python train.py --encoder_mlp_ratio=2 --text_encoder_inner_norm=false --text_encoder_moe="top_k" --learning_rate=0.0016 --beta1=0.9
Rows from expert 17 of block 3 of the audio encoder, named by matrix and row number. Rows with one number belong to one neuron. Each number is 128 + 32 x the weight over its row's rms, rounded and kept within 0 to 255. All counts start at 0. Numbers have three digits each. After the name is the row's rms in percent of the matrix's.
# up: expert up (encoder.blocks.3.mlp.up, 32x160x160), inputs 0-159
# down: expert down (encoder.blocks.3.mlp.down, 32x160x160, transposed), outputs 0-159
up.61 093:113101097109158170156144118098085091203109112165155161144069116178075077111167135103157157095103137212160103097142130122065135077115125089131095154127164155092119117111143134146138090115091085133152121112168137180188178103149106156108113107143138150073203159150166138125163052084138137077077121187121114092109108122182136094100123170115115088154166149107124141124151116077122138101095098092158124155114084110106166069137169108167173181103137105157141166126107112168121084085170161
up.62 101:126154177159127157139181122154162158133149118102105130153175150097145117100091159112138126146142184118090135130135104142142094185174145113136154123056121089085115113070120152113089152130142217105151143145139136111122122087123162098126181147147117136106049132125116138126117178137138088123188078063094209135132140089138137183121065129112155108065089135165170079114095135119119160102156135147054155162101101109139069175099119165060063119140117166106061138164133169147133121067106145
up.63 097:119032109118169042141107103154113088141132139106146149167110138126136106112105055130052124137101136149098116124121189131190141084140080151119103141146096122153116133089151091099114112099165158169123095115133141159157116160098176149144081119094107088116141130098165142116140145180221039162103158138076096113089087150120140115064082107153082134170149140147081057128106150045153121114125098079077146122167161155095163095142118113149090122111118147142156130129144111107168177121118136
up.64 103:148117100145098113120091166065123111161138169138146132125110114141138125175185123118142131139163123138185165141094155102070175099111116124104141115137123133169152142155146105117158094131128004152122089092119143150187162121120090144125110090103127133130213128132161109145144066106086179035072153176153064105134064116152129121132158129119110136144129117156123173163141120160150124209135124108210101100147165110148148042137132127164148181132166132101137125144065092118079137117164110
up.65 092:093083102115148069134086138140103113122074121142145139143112137087116110128161046129130102139084175157120141199134104098130198139139139135208102130128112123104079119114132179101115103161134123085138084154179180152168080163112130159151089158059200094159181085121184148107170119170084143141194179151134114133121142096090148128111084197160124127083150153161123098139145156096150121114100107155041145131117142118121131112135131147132177101063132147125148124128149118153095226140135152
up.66 091:111120108061116075146045075162120125142172079188108111060111146125131143149096149158121109110131126125105086116176124106160190164102133146112095174131181159078126142071120150107132140161168158109054125152107123136113102164128154146155163186111127101125092121081091167083124160130133078190160150111166166175112147116107145104096147134143122096156156151102106116114144089143119186087109116147141115174152079232077094136139101142145130115124126096153186114180176154172131158161065112
up.67 105:148127143118106084140100158173119130072115125112120110079145134078081115154158064148135119105069145133133147178156074150126142177097194136189135126158090176158157161160077150122131124170117124071109099111148159108110071121096151144143128139077197117107157109124151139111137118143060118130170179100213089123158150125072156138194125181142113146046110140139139124187118106150159165096091130163115117130111109150160125145117135168110141106058097140108124115102145151102098237170106133
up.68 080:177180182130135115118153122122118152089155115130082154103129134080138157075098180101149141120142113114197091118188117144093109155138171123177173115133119162144127149087092179139149115131117191096102154169058160094077131108099186106150087155073174154120108127150113149096135139128109151100169182163148152165128086051095125167181165151112132138100116096133106131127160145179195119096137160158120132058063127117127132191137178197095153132129088115106121073110103158133094156089104089
up.69 106:125137162155130154141194086152174132132128091131096110158156133113142112098091151094148122140109191135094109113159093161148111154179135132107134144110152097068090126081113147124074138151150244104130148159152143087134108107116173113119186140147121119106057135121091129114148158142134086133181121064096183126139141098134138172106079127116149109065123158135159079081081142105126161090150142146035157185098108120143106191094131161072085130152096139129076140164165184154154129060106160
up.70 124:116122121122140095153104079087138097196093090173138117107176150154145082155131118125147142102146129130113194129112160100173148171197107133095123149180123109085160157132114108131095093141107120085171128161099060139121151151127101140121108095194184207136158174132170120136127161145114126151122116164093155134138145136077132124113170168135131062151129134129115075081057100127088180085138143122142136235193102152152124123167130122187154123150177091156063049102145153149114127094127135
up.71 092:094112139062116118117104102181126104178167102196083123083121121125133105137087134139158138102107145152087130114165155080162131158180140145111095160120156126067098084106135170129117159168177171078071086141105130143120078105107140149163182142111148091124071146085144130063128157084103061169153177075140141163107133103129133091141089148142112097103158135118131090078087116149065129127109082148120106187095104204108089145144096125153108125114181110105126137156209183151134174164076128
up.72 086:096088115141148091134137185161104125156187187179159170153133123136167125127094104131091070118089155117131113124097137124160180134136087117137127127119103091130080146119127095123080138096176107128086102096163183148202156088128105120129168112143052095090100162071152109132159064129179132107138188136094120117126069098178142150128039138181097109135130141189106109158099176164147103140123086129124159102116100092109109098101110115116078099118145160122156173139093078071201154142120191
up.73 090:166139153089154146106162121113110131096140070091087143151186154122074140089133168112143129129163125112181107167158106123095105094116178135168144117094084182090147103105082218152194064112105174109131166187040068104091127119169171115107115068128146121109121093166170134121141096101099183118111121104133133182137105049085084082098148091126142130116163117074140129087128121121098054097120168130140109108100140124142147173162146131150197136113117117141171115148094137105095111108112097
up.74 098:168147159116143075134116133178076125094195112126102120108129144069126161137111114114148094113115149133175154167154064144108147139115185138155165131184132170158162130138095191125138147148106165070115134166085180117138077122077123127125102178099187111132086102097121138052144131098090150115181196136184095126122122073098140141184116189132127134064129122100106118155166080141180083129140157187130099111057094160149129147106144160074123135109081165120131139172161132128125209133122154
up.75 110:157182151150149119137177084117142126117062076100159114119139119128091122035181144168126155137138078105135101085161118187149071153081187063118160099100102172160117156150118102120160079091081147143116160182126091104068150169161191133138128143107142111157168143120084140165105175143169068156149105086144167138149163141119124123106185070127149132112128125128084113101143138128137219109141149107126111059123123140079149161136162149085144105136104116203123131082090142147088089127127108
up.76 093:148134183110143123116146154180138099126181151142141118162195124111172106115086131102040082142149182114091092109131144131169112111184124138113148121100146060075101124130115141112144144139177156120116100083150143139140086072122132123159154098115080101105048159114094095130120082162151075115117100146074098115136127158188088175176057060117112181152153105147168112066057157137055092136133079144080140165111171101137121137106134145119109110159129131102142177171179109098150118106123128
up.77 107:119098153072077114094125106161071086145137120172145159084140110121102129109128097173084139101138092112105123122149121097125150107136181107100089179135124159102141077114117153187159138107160158130066114098121100146133104155112173063179173134129164137144123168104108166083136144130172101161156170120157122144066103146088102090133120129185063149110196115110110106104111105133102124122097114162096097164129094203061087131206104146147168104083181076143106076129158179167126151155051130
up.78 103:110045094082164029147058123184116126114146166159119121166119135138087116119111098135097091150084158138075127118196113126182156097138139150131094141113206109120103127115121210094120130141128151106113145168179203157153101178146128153109113177107109108126092093101118169114161117159176134145166131121144108114081155133134144094130115139165148130170149166118126091129130092111144065085127105126025152107127136147132179093126117086103133076086090150113180164168187127117161128142115150
up.79 086:130141085142127135099084147094129125142175170150125130090120108108141137186170144108158144150176144186196145155106178069084183108103107138108132094166158129140172110149170139120143105147148038135128092098092162148149159118095102136127148117085157130126164110137157108133129077083057188073084150173142090118130062109146108123203173146131107146145131133152128175174132133158119108236128126134199126103095156107125134098114089170161157174136168120072128096110090103119072153120142087
up.80 101:138162141160144154140176111164160167111125112112110112136170130085165120101074153101145144149119176156094135141153089137142121195166127140125127128076138089068098123091109156123077145136147231101154157129166154102111100070114168118140219137133139160130098122118119111088126177148114084126184101057096194133135147106129142196111086128112142099065118153151164095100087127105127164091146153165035143158097111112138105169099136143047082124137102162125072119154145174148144123081111151
up.81 093:087117113153149148132202145168153136123129147067121109185145129093106105097132159135121113168125184158124111108142103125121093127159112132171130104034076091079095105079132143124089132113173188102139139140180160122177130074143139093139206060154147154143098143129122126153115087097115123113131103039117142118125105086135128142062091115116154101097106142165218092114074149125142133117139135120053130154076151100153109144106117126080066094150113154092101146159115139119182076096103189
up.82 136:088102139118153135163109076088136102201099065167109123118192171170144066177118099109136144104147132139099202144108138076156157154168099147093081135178127117076159158115133102136092103143140127088169121146093082155126158160104123144103114093190174194117121146142181122137143155150124119150105120148062176144131154127107134101103156156135136089151124121136107061079097113143083166090129123130130135237179099136153123146151100121176151141136175101164053050128136159149111134093129127
up.83 093:129157172080118135079143104083075103140097076126112135072134150184150087129165127121175152112145108169189145129135088121139144108099154110119099121145153189124153125131093143148159083127101110097127145151072112177080192113131172133092098091159139221124158128172129126132143095111105166108071119136136134163120116081102099086126212152141120123151157109089098131139116090132084145121114123139170065159159121154133162168178147162182188196141171092122122064080098134150039119103110123
up.84 103:112094157071090132053171158161069083132159157136151184107120107128141091065108103155073152115157131147149113098146128097099166092160168113131087180114095153117149085101076148166162109112155172128075098090124141172154109143096171052168158119135139145163097188086075165092157140109155068126135159092180112153081056146159106126124130128167074159111183108131095111132113147107117122146109081153092077114120124177073088116167106159129144147087132114128147125118155138178129115151096190
up.85 089:127127125141121100149142094185154151136143136154092115123139129083138136108092128128135140167093202183116160124177076158153096162161128144081112152074202084069075104095128139091064157141137169122131147148196185125130112113110142116136184158113125125149074138091077138129160154171121055121171121102113172137149152110139142174124092135151163106075121180120156093096133129081154158096153105167018152167084105143127104159071138157075075149136090143127092128177136157157159117089120143
up.86 069:129116062135120137093102158108121110156174183185160150126118115085128162152145113137128110126133126163155121134145140072076175093113133139122142120153184108158084120099182137112132140151138043149128076117150217132208167085123086124153139112083144108125130109148161149109121053140101174045129174148132121117101039105160138132155161141144075148136145099166110148167105135154156087206123108124139154098111140113108117079109076143152119155103197108095191114161082082123124165157158113
up.87 099:123035099086147070120148141138105041214171134130158167176126153139143057114123059159130148109100123159065171126099119115160172062120120109108137144154061112149135139105112086112175095139097095162134126118153111196174128167127175136126091140129100134143177185091127156135150103155180074125121125110093103117127110133166130085103073111142067120124168128151100087143082146087141111123129073103146107144158133182096128096174116080144133161096106134191102137157126112163113145145141170
up.88 090:152148153075135128112192100155145111122186108113081118153219157095121106115109152107138119140117184114078140133140120121123130183149127158161146129111108110064126135093055194106115119100140201116115143156120108120146097075110154085119186061146126134137039124107134104124182072085107105105124121068141101137111124088090121136157073112129143101096145136130194105106035121134080085128113082092115112167093134136139095134133109130073096138141096149153079156145171198135180120157111156
up.89 097:153117121143109133130147104128142130168113130199101173083095092133131120109079120144161126174148072161144154131177083116163133112138114152114095145100177113161105157064172102170083077137104122117114177178119136117105135155134140129099127152099105147129112141143089184140147152188171155152140161132111236149127154110142165153098199170170152089130118141129076115077166162116141093069137116195086172174143041169050128107137155137128140138136137118128151098174068112178182132104100142
up.90 094:141141167099141047149141120205092098110216140185114154139171137059162118121116103111148115112113169125132168164131086137139180179117136132146155122148127135084117121093081215115137176125138171073097118123120175110164097076119136127116153137143154122125042101074133125082167115116089140109208180127150114152116145063104143171194069170134131137091139143096130087118105093200158118098120140176121137133066137136158141148124141166089110117121089146115141123136147137108140189150109158
up.91 095:139104115102141131098150128105117129167131184171080128085083076118126081093134146135121098145186056106124102116143125103081127129145153105128102142101120181172093133053119118136159183094116150178121169168123068118132137077156140096120189093117150114154137160117176149128098211128137174090160127148120148216116083101139133130152188144160153108112107084084128119075079183143110062151149142161150097110138106134118090124169110097115126090136203067151135068142109133171172163157088110
up.92 107:148155165119139114137116092164146140128174102159128130104135135123130133092101141155114117123145110126151127084177096153150125177125200119134111167090200171099077131085110174115116143082163176139135186143124136094075141123125223136156169187116108111117119096077077176123085193132163096126165136070126205148113159126132138157142121097111165112060123124103105073073122117113157190100169133145063136110072112164112072162106126150084099127124105108151129143170122216161122168096107131
up.93 101:130051098112168061132096126160114096109144093130127148171136145132109126106080084129067080161097122116074090135137135136193144090113091164138125144150105165133083128105151115101137123129166179131117090149146118132159068175106168162133036144090107092109141102104138140118145117189211094195131139154095101137089100115097118098054072111136115123179143149161101056120105156111138070099100112086084166119141134148073161126144134106148150089075125132112192136120148095086176176139108127
up.94 082:134160106122118131100096169064104126122139122151146141111108107124114127187195152143154138124154141137205144120125157104081148073082111121119122117144130150154132139157159092134134090115131027151116126108137130146181182111118068127114119089103144130131209127149168102132124036065096191060066139159151087103141086108149099107139161122140123158124149117133131175174140172140123126217113107120215124125123156100127135084145144157155154189144189106086144126139065085125084145133143106
up.95 095:112110144144157116122180168170154116136153159104137140160167141140124094092090089139053104127113163117102151087104135140156122133131092109143129110070086073106079131097072092115075104103136171146145087114180157129175147103129125100139165099156082131136149158095108139154130135126198056174159100059091147119127095118170127162092041088108104118097135112193164097117051171102134157128162104100069142125171138102130099097095099131080071129131129171142106143179118135113202119123121198
up.96 115:130133093094127137110137085130136158132120136166085144124084086105104150119085153125128154140104134159091151127187116105138111074175146185103057145112219094128132105108170182131098123159110156090104191164150167124128136169135125174102155187103107147132067116147064136094179122165144159156104105152123155138105133145149128096145164170173142098171120155068114148071168093112092054084146120184069134200125092154119168148128133105162183146112106107105147098161145130179166058129090115
up.97 092:120103119086087107111160193135100110124097145129155187122087112112119108082140092169079176154066099107161135107162143151097133098149172081168102130120110174132151074105125143154144117077122143162088124058153147144211130123091141051166131095117138173153156167103164144107122064079146159118106143122138131142103099176119094125151119121141102134097158147135150179134138145132177124130097069141128102154085093143065054154176146110137153157020106131173098146149104143132081167164085159
up.98 102:102094106126126096141102194142100119058102130097142137160125108092116085132142056137117115166079175153164117174137116136130152141129136140200117128134092106100121119118116193115148124133147165068160053128160175142148098118130100138146118132073201126128157087151206132104133107188083180102192174156150090099138127093071137152123079169156135155106133149167186088145158110134173112123111129153080128139111166109132130114115137151090173069065115138124153148074133107081059191134134170
up.99 098:101144147111127083130095129193134131140177118193106113042137148102135127155094059118157105094081171155128149144135117114158163192111161136135131145129143172074140112117121179124101110177146122071120095165115139109098074173081123142137145182113175114116101100071133135075128152119074078153177190093161113159109164117093139143175111169116134092086131167139115070139105093163123187088115134188111124137130061199128114111131106144129117101090125130114106127165147207127163204153095129
up.100 095:124040093071162048133085116177148114159153153159085110172112133146096126121103117139125103164114123121100155118180112104197158117118123168139076163121166142152094117037157179101113106131131167114076157167167158147168102173146130156135133168127102089121075123082134161102175122153186123176145129121117138140077150126142144109102098135189139103150136175109137089085125101094170054082121105126071155136124108156093171116147098096129116101114103141119202161147172125149192137161076141
up.101 103:164109144081092038068089077141123098199155171207108089059121122138165143109083114147103161175133116169171123118153157089172113184128139141073116118118203115096152124116134141116142133152148084118108121125094173155102137140131140157120208097063129139126092115083144119123121210160126136114112144159125116154125117099134107159183161127167142141143126143075110086059078117177080158145176119198085078141117127151136163107099137137164114137114162090097109080129161144134134141124112098
up.102 090:101117158109078104151103188181107136102116160162119132059110133141149158121133100196113118139158095097166048140135092116180113159105146117158121135145043165086127096135163145138192125168148113122070077122087104200086079167133147111209074152101140118117160133086137132101126135111122104163158134111167119194127117109090112120149133121141076161121163089151125127156123096149147156143050114149150093119100155130082123140136152141120144098073125142092172134097167117149053201189093137
up.103 087:175137126062142158116144098117094153091165085063115143121197124150108101105114177118104162138142122121152121071147138136101143108128141148175162126065088155062132124081039191123121062064158196107086136136099140111147138095156163094150180046158120130122101144128094132117176114087144130080097125073175131160090114103088087059104121116152127114136161117076161099071106092160100090089130123091102098123085146153148131155142135144149153107154140130133174136142159135080149067130112118
down.61 096:079106129175110168142177114110190154084072121108115071194107151170159156167097123124134169168099112136085121123155185151153126116190099196164095124094156072157124078083147129109061178106149183111161161095125143096123159094187095102152161103121105164094088133132103138155136110159194115160106135116076174108146094148182082104077107068091176143121096127101143150072140079138121142137134130127097145201138135097135118113086098147117090125117118183138106130135131102123144086119096075
down.62 098:178152176130173107165082112143136145057173100138148099121147148039101147133142123089078088130128185094112088126137143116124069109073163131119194096110076105124127184146166099093127137160128147168151076122164149082157086154124144170111112110066140023109084101161178125144107121115123113161115080160115119151163174161080170180161104102075141143157125135140130129121098179142141111117173117086123160112104169112137120180127143106149109098160101070125112147177155161149141165137152068
down.63 093:123118081135117169133118129176140140135077134108130127115103092158102133154075102154153165128175114122119198145081092081116126105155074158149088162134111153196138148145157085183108119138097063132107097079098103144123147143171073102100142139194131157144169143131109093147096130124107175149058147146087103128156128088178091070052166179170127136155088083151107165151148097135096097132138131172102092168200125095142141078157092099181164129103137184104134081125141061129093074142133122
down.64 100:049079116197105164120154128122086053171104165094117093174110140124175153176136125131136141063099124112110131111097203096084210095160136142135131082169115161226123092166134121109129180150159104146082122116105133187137106132113093076152112168145133135126160129090084119172158108171152147100152144182164096087088064108173103101153107150085111139111137119150122156161160139139112155172106112117154117135126131126157072080138156089131117111117096146114102136136076091112175084164178136
down.65 085:107108153134128113145182188140114071163136130178156114128117071145144080137098070125175131101132118185163193151123167100168123148183139161164111163154124083151148169161175077159157144159086100052159072085132145162180136120120080131130107195116167154107159133140175146125107122152076113125146147153102136065168165091138120129174136124137124150094103100183139114128061155130129100160108089157150167196102083095150084102171095115132150089101140149116101091115139169108110178201135146
down.66 081:144142148050139076143082153164101156182177166145131192124134128140165107119062106112115126110117104122206160148129048092117125130130094157128118179128132096114108143065090153177120144132133130074107141101099128125186142129173164110099172119146148138103127167147179127070072127121120151124116150101079149178122108087166139095152153159165141121142142072081098097098193103153136112070160085185174103138062093159103095162146064167125119145096164190130128069174127126137133137150133135
down.67 119:128168168096106115123154160127107077131137072182146173084102106107149110087142133121146142074111105140138114168147095130135087119123190108150103145114150100076108100142166140184172146140135105125162093112136138118132146152152153111132097137097155077107155085173182115112078110102095094161158116121052131097114200094060130158162140055133101201111174146180124152124088154136126107154120104208130155166092089127092090182175104142174153072111147135126118107123187187160062164136134094
down.68 086:114153134175136114155094093126122100111103042123115119116081120067118168138175156148108107079115126104133054113160117119119144072097194134174143098092105140132113138159123150068127133165142118197111126192116092122077038180108151149139089183087140057131152077153111128151111166150129115170165121138161118142132139070074167145094133094102103127133165126147146171144135162135106162133126178157140148145116126157078093138168189097151169048164070096106132132133131131141136101096155064
down.69 100:194166149140201107141062095148146142071160117127169129127132134059099109145120110082096118155135166112107129136105141122137076108086129144119184118111073108104128211106176117096134147133129116151136069115167152058152110154103122153095121098082150030090101095150180096143113136122134087166104080164100121122163201169069186164136100092107137158165108135168115105123088164127146130100138120093134159135119135123155104152102102128138119128165124070152103132163182162171125174151163052
down.70 140:151147118121097139125141085105115082118085053129161151137132188121132144128125132121149144106105119092092111188118131215138112187124173114083119128085094155125115110122152129130141111095118099168138147157102070124102146140116176126078119113120090115108143079162139046157122120184128099131106154120108133153144152086080123135067137059152077168128226147139075166106135096150121116150116140152137085198201088173041146191140127147171146127127117107195144091124120087141091133094115103
down.71 077:117102104089155127126111139109096179154152164130095155105120140153131104110088103084157112097128067158170175133147061139109139130108121121123066200148132175134145125085064086157134134088135138108068156133063091125128141099157151086149149167164093173143173126112092167066090197120170134070115184077109151172130104079133084122143165126174159128114095126100087090116121094118121073093105166155136159098085128124137114166159106192103134183102171119148150051108125185111108117143070127
down.72 081:109087120190164155098150136137124120107170186053124092146134143077120123138096117098134175146163185130126128099084185069142146039101089152151152107169087126198147076137139060090143119145135134158108075080102133145182086132114105079156092131129165137155162125127107115142165139150109119095129094178123085132158110143155118137162110162105136125131077106136166092151109164132130130126160098085114115097128216069198072074119131117092141174139094107117095145157113090138108094148197097
down.73 098:129153149216105153138168101078121098088071059080088114153096151134050189156177161135134116102070147100119058113134158138141113096106158151141166062085123124154143117189187122102108119137128108167170118190107096119099089177111093145115095184092103094116135057169145082201114153160134146201136137161138126125145163124097169126080110110094110113137129161139157178126143134125140154162120151132129138138111152121115143134107204118118155071159107148112141143129119093111125098099183083
down.74 098:104175143187141101168126167121108115085133079096117136112049065098125129144154147145131155074139140142114100144136089114118166084112125131173090110077107123077082136152149144103136134124135084174161082153144120136128087140152116135150099180072144085089174043168128142136118145163114119159175130130088149096138184057076162160090164080097142154107139160202132159167120161132135157159089132172107173160121139123091080155160169112136168042160111142093144147082155122139140187109144084
down.75 113:178153099086149103101135065138074082084148074153142160113089182064124157089098108150120153120140127111123088113151151206118091150116165109043151143109126182128115113095126116141154111142120154152142148176056106132085129145115175151097097087108114082108088154149089096115124142145144096150111138125125102168128113104097147149075145075145127187142187154096082115078141111116103129110129175115152107096154127168065146172115131174175142124119086063187192148112166093140118112057095088
down.76 094:132078118101122081110123124156140170171153204144177140067113102133118109146142167118051150150177154080120154106123114069117063142113157132117117113098179101116137126096107160143148140093170099151096149125175180115175145151147119142134227048091116119188126123090147095114132148135080151116093088145158117133129156206153138137179119126130125132151091113125177150129114138181076143147180076104121109085114161108166132098138042083145120184137124108116088132145124192145148090138149074
down.77 071:147112114102101130084145052148135129173158151108134111169166146111123068127124125095119139146102164131098124135065182148084143174145037129109146089111094121111143133150105100078136103101141113111162122098173125108176125099145105107116137085105110166114109176143122081168124113115121109069066102151120076078099078200178122139119070160123128096089133129100113093098107135084106141121166077097149078085161126127154185090124170059129080192108112081202101131129135115047141138145154152
down.78 103:132091082130175136161148145145170164137139173100113094129095056135118094153083134105150193137135075171119174151094120115121154103147084141149140132148072135179169169117147071117137148125063098121096059095143137116187159094181057120077096172142153136131146117097080159140127108125103147159123134146128100092112132120124165086107167145111143112122068082162114135154129073094162127130085095119142119134186113097169088053161117167127148115155126119148163062141143049133112163199189111
down.79 086:086101121221100160151141138093104050170110137095082099167111134122192171185156162129152131089088135117084127128106186102074200122142147148156138064142107156161129136169148119103117168151162078148080143122106096165135081134135090112157122162141124129151151094099094131156153124171127132136189133183159114115108105100149142103175132135062084112107116093150164141173147103135120171190103132170137118130138143120136057089157178089129124127154104123110083103148062112132185099155207118
down.80 094:173146153129182074153076111143139142064185115150168111119126124046094119152127092095079100147156181108104116127135144119122071118105154142127149135113076114124127210127165118104146154153124144142141081103152142053167106139095129154105091131068139038094084081137179135128123131103112097176133078173088116167159187175072183181165115096096130144181120111146128096126087158126146129122151137113131163140107145102152114148123105141147128117154100060132098118173163154161127197122147060
down.81 086:157125153184139084164119104114168136069154160163149067114095143102082135181102103084111102159139172122108089086114185132125115104126120132095160128151099124170147157144172097110154182188131150131149103112156151091129119156117082143104069157111139048103115095142176138143125167114110097166126096184140123106173147201155157158184081138085168165164107101166117107143101155117132132175171136076153177084128159076151125102098138131131098130143104101143085172185191094128116148148164038
down.82 155:169166122104086146123119096097128102132084041118146157125141180103128136135146128117152162124109107087084134189128122203135090177121176136099139126092109126118131124119157123139143106106136100167129157148120063096101172149101182140067145124124108106125144086162164039153128120184127116129090145113136153138150180112066121133076161071143085174143197144132116168112147097134116117137119138166130083191189088173054158179149133146161169139152133097201126083110113099154068118088113088
down.83 097:094110140160112143129150101074132077132019066114111133207103134143099190146152178145147137090122128099104092114119152146125106099150161177145141094014124074140119091137165169139112121130125126187150116139099076136089114154151116104123124132077099131131126087167130082175129099223159158170139119162109138156105141052133116113080103094147124141151144104127140184099167104144114107174103145143103118177147132123095117115130119153166155106167155165140155129127081059101157077089159110
down.84 063:156163123106088070129169079142140151117148113157099128120114128071175128111141197183129151159080119172136098149142164129077125184161097075070157062147125143113128135097140173047172103125109127059123137200077147111065072048119130178117121095135167117091123140137126123119137104125116095072105087149147064092109117120144152141158147163117190098124079174111118154072140147104143191132128160116095093108123136145103162161095181138119142097144142086140125142087155163097106164110088114
down.85 092:186126115090207114137110118166138143051180171139181099136147089063123111143066108094069122127160131136121140132103117101107114105098120156143126165122077125116119201086153135108128137124092149129121047101154157081178097127121126129118097138084157048112100117114139130131132126120133130159141085150103109135110180128086183143153127141108161149154092123161095074095095128082161113122150109107105146130170158078167077104153063135141136111147103053139112105175169147159138219173164065
down.86 066:085119131227103143147136133108084086116133129098081069154131126109153165134126143128160134094078145136102156104129184108113214071128112194144159093160083139213154132169144103094136158154129096174076118141127121174147103150121085090162084192092124143139131089108073123127148129142170126125110120193141130101129100119126138121167113110085137141097111133132167114171105138155120162163095122118161122162127151103154070073126175094105143111179035134104085153150097109136146130169211091
down.87 093:112106060150157147188111144171118123070078147097101112147102105147131151187072125143118138108126142130107185134057118055143137141154093197169103121115120111185133160138135134123094098132102093104111103123084122152115134149164050108095074096181124174121130120108105102161134086166112196119114108160087112170142094107178101101098164140133116099196106077116141148132153120145094084149136135183134143155149131106194132068162114110158172095129127157068157105112103053116172080157081111
down.88 091:134143152168110146157087129120125182087140117152205144090104118113090092182166108125095105135193168147141099137118095092131075090109155155110136120100145125110107090131207111145104139186155090148159092106165153115148141153138099165100112179106132076140146080192189115158115178132099123155128098174080126103159176201118148140135118137091140175135153153166142131126112153131145173154163094136114175168125180061167103157119071147145142130153173081094090114150185105198112161113146057
down.89 090:207142104079219131140127084165182172132149120075139119197212101053121122093090140094100155179130172101074142124127104114142120111070126120172186158121073113152081186048152135083077082117092141166088112127120108075139104123098182145114177163060137098159080155111099092153103122138153136154149082102163162150142137111110140107080115140127123095172125135133119089142156157080108111109146123112141103143159100152129148117122101113100145132141127123152141126168086122161115131152152073
down.90 092:127163150181145119177082171143110117066167091122133149061074070092125112168160094158100156100165142184176082147123098095141155069120139142143117131120087128098098130147175123130113105180162092139137069151148137135142079123136108138138095196091158092105178069182119159087097166118095131147192129148131122126140168100077184135109139116113130160123136152172112140201095181101133147144099111170072175125146164108137070130185121142150185056125123093100147134109151132169112172111117099
down.91 074:137145150065171132167096139115126119158137074120113128149140122177130095171149166072095064084129128059139166092141049082174171127073126106105099130153082122141069182143087128097094107149170134183104129147118147119135092129138149134116209143163068107106116140097123103151149213110155127136162088100135161113083157082123150131100127131127082129197166106122131129171119166119075112102131119105104143114154150102160118172205129106121138111219171137124120126176109116120160061146163135
down.92 103:167170198062197097122098091160086126113200114136162161129128145035156112122081058114108134075143116138180139146107076105095115098078155122120145152148110128126119181114112110141119113194099163090120072130091142101147098126116169123107117151143150048063098174148137127049072139112122123148160120130069133110123109076104151120157131151149133148133155084124083093148154088116148138081114150163163121127096143180120091202153088159160138151157139104151146106173157136163124136132148092
down.93 100:129102052118151162123150154157158120141106148086148153087120107119124124127102111143162198102186128128161205156073086116140112121139100143137115138150063078171156174116154088151108114132105065142090064083128115158162157116137072117093155160198128169176152177119104088149089118106122171131060077147133077064142138107153128096083154194152087129158119084167127190145153119114094104142098120168134103163187117117145151085142111142166156130141164168100117094111137082163094084160152137
down.94 087:067086126194099171136178131069129078169117155094091082142111163093157176157156144132148141086083129128126116122118238108069204107148124142147146108129112141203138116165168111088136175152155134156102129127091128137154067138131086081137095165148132143153146092082092094166181101163149146107152116188168126109122084107147142094166096121086107131100115128096136147139161109129113161190124110127167144137116163130149082079141181071117146110126125142124065158131075101127153105158198120
down.95 094:186090126118165135073090098186138125078146177132183103094140129057109087159068094115082150170164178093119108114084166095141121076101116141096140148131076139167142152130152070145134138179131135147100060072130153126158144165124118123141114096115132098148122175107133092166149144171117101119112094168104103112179143167150104130149103163129113179158108080122091115118089158123129086119225132087146142089158175087191116080105102132182120159138099088140135166184180090174133159137150111
down.96 115:166127085131199160135104113143200211078153149082114117143174126165107120137095148101112145172137097135071157143117099130127169157101071142118131141097103158095098180077091106111104098076128155170122150108136116079137156057154162112075134107104116142161126110109106113147170139142161104104130084073138168112108162135110160131059147116120165120129100129164074067143142111053167179097117116088106106099181116136142095123089074189100117149213127080169139114131093076132121161106140138
down.97 063:156083071102089123118111113199171098147112136116115109137155155124126146135115138121080116114096169136099135133136081143145096182160111129102135092090105119069136118153063186121121113090195167131131110133132157156100106102126174163178163077128149166154153123088114154115148145163183076089139139113168101119111134117104085133115092135118158097124103127135155063133168089056137142083114126108046098082123122184164184102064149130115107158097106078169129086062162126044092164105133188
down.98 102:125101171131112090150162199151113055120125150174142159104086102107154130136091089128130130103112119125128160139137170103150130121167148095166127134140152099139124144183187115174150167159108077099151071113194180137149132135116119132160098168060161093119126089140170166128088134119101105138146128170086121063149176153128158186193120110123094184123149112190137119151085153142137085171132107196139205185112120097147106113166130115158150103075116158115112111130187175161098187201136102
down.99 101:121159148089145134140125182120116119183163080162136171086099116132173126099130130115147141073111091147150166182134066120143134135122136159191111173141121122094086144078155121113166144145130091116097117119110097113155111096155175109113139162103141116105160085168140113103076101119131097177139136129075177133118155047077136168112184077116102167100167122168108149150115121168162116141112077217141128207104116163066063192166106155145175087132155110102143077122127139128101174149121052
down.100 088:138081054153140147133127108135214180161132143082116089099117109119116073136132144099176165150138118151139164116118117118122130095147098125141145094166082121165124175117151063106109157107074121107102073128099122130182151083172079141076142161160162145147140148082105134142100126118111169160113157096163086126176113087117157089059173168134178105117024085139117147137187117098165149148092115137131108128177114164148153073133097158147120103147157149110139068155118049132108136195139080
down.101 098:159126136089187141178113119161158130164131158139127152131170094126137134173107139138092098107153096094095122139108054099139133119097154173130124106071153073144067159130158166135071137146111087202116105065126117131124110102139150100112157153130073100124102137117079107105088130166155128153192158135117140085112123093166181138152139111159073144159151086125117133127114109119109119172116123141077126153185163146110025120136059180142112133155185121121156106160133072177179112094237133
down.102 080:091144130200085131189137166115178100150070095153126134122145090136157122154113134173164160160143116134142133130124076104141125192172160118103134124079142076091150085160108116144128146154165170169178146140094121181100157149115097151173154185133139152203150164177122140111116133189108120183196157112106197125182134068173133145103103146143128142127098127162131135135183170132141159197133140176098158152110130085147104087071087158132133066112159151077116162135137102192135107091122172
down.103 081:132165167190104107161145131100170162118123118157097134097046145153140143182169157121131093109137135137170076142147092122149068087121159089074143100142130135092127108169164084114127132198154115129151062117114129109119110091116131137114094197122160087058148084125148132098070185080110126191163146146087111127130161171082199161135140093132162138127119142179107181170117159091163197153150129193132140113130156082133111176134122140122154098201128123103105086139167126176115120096127078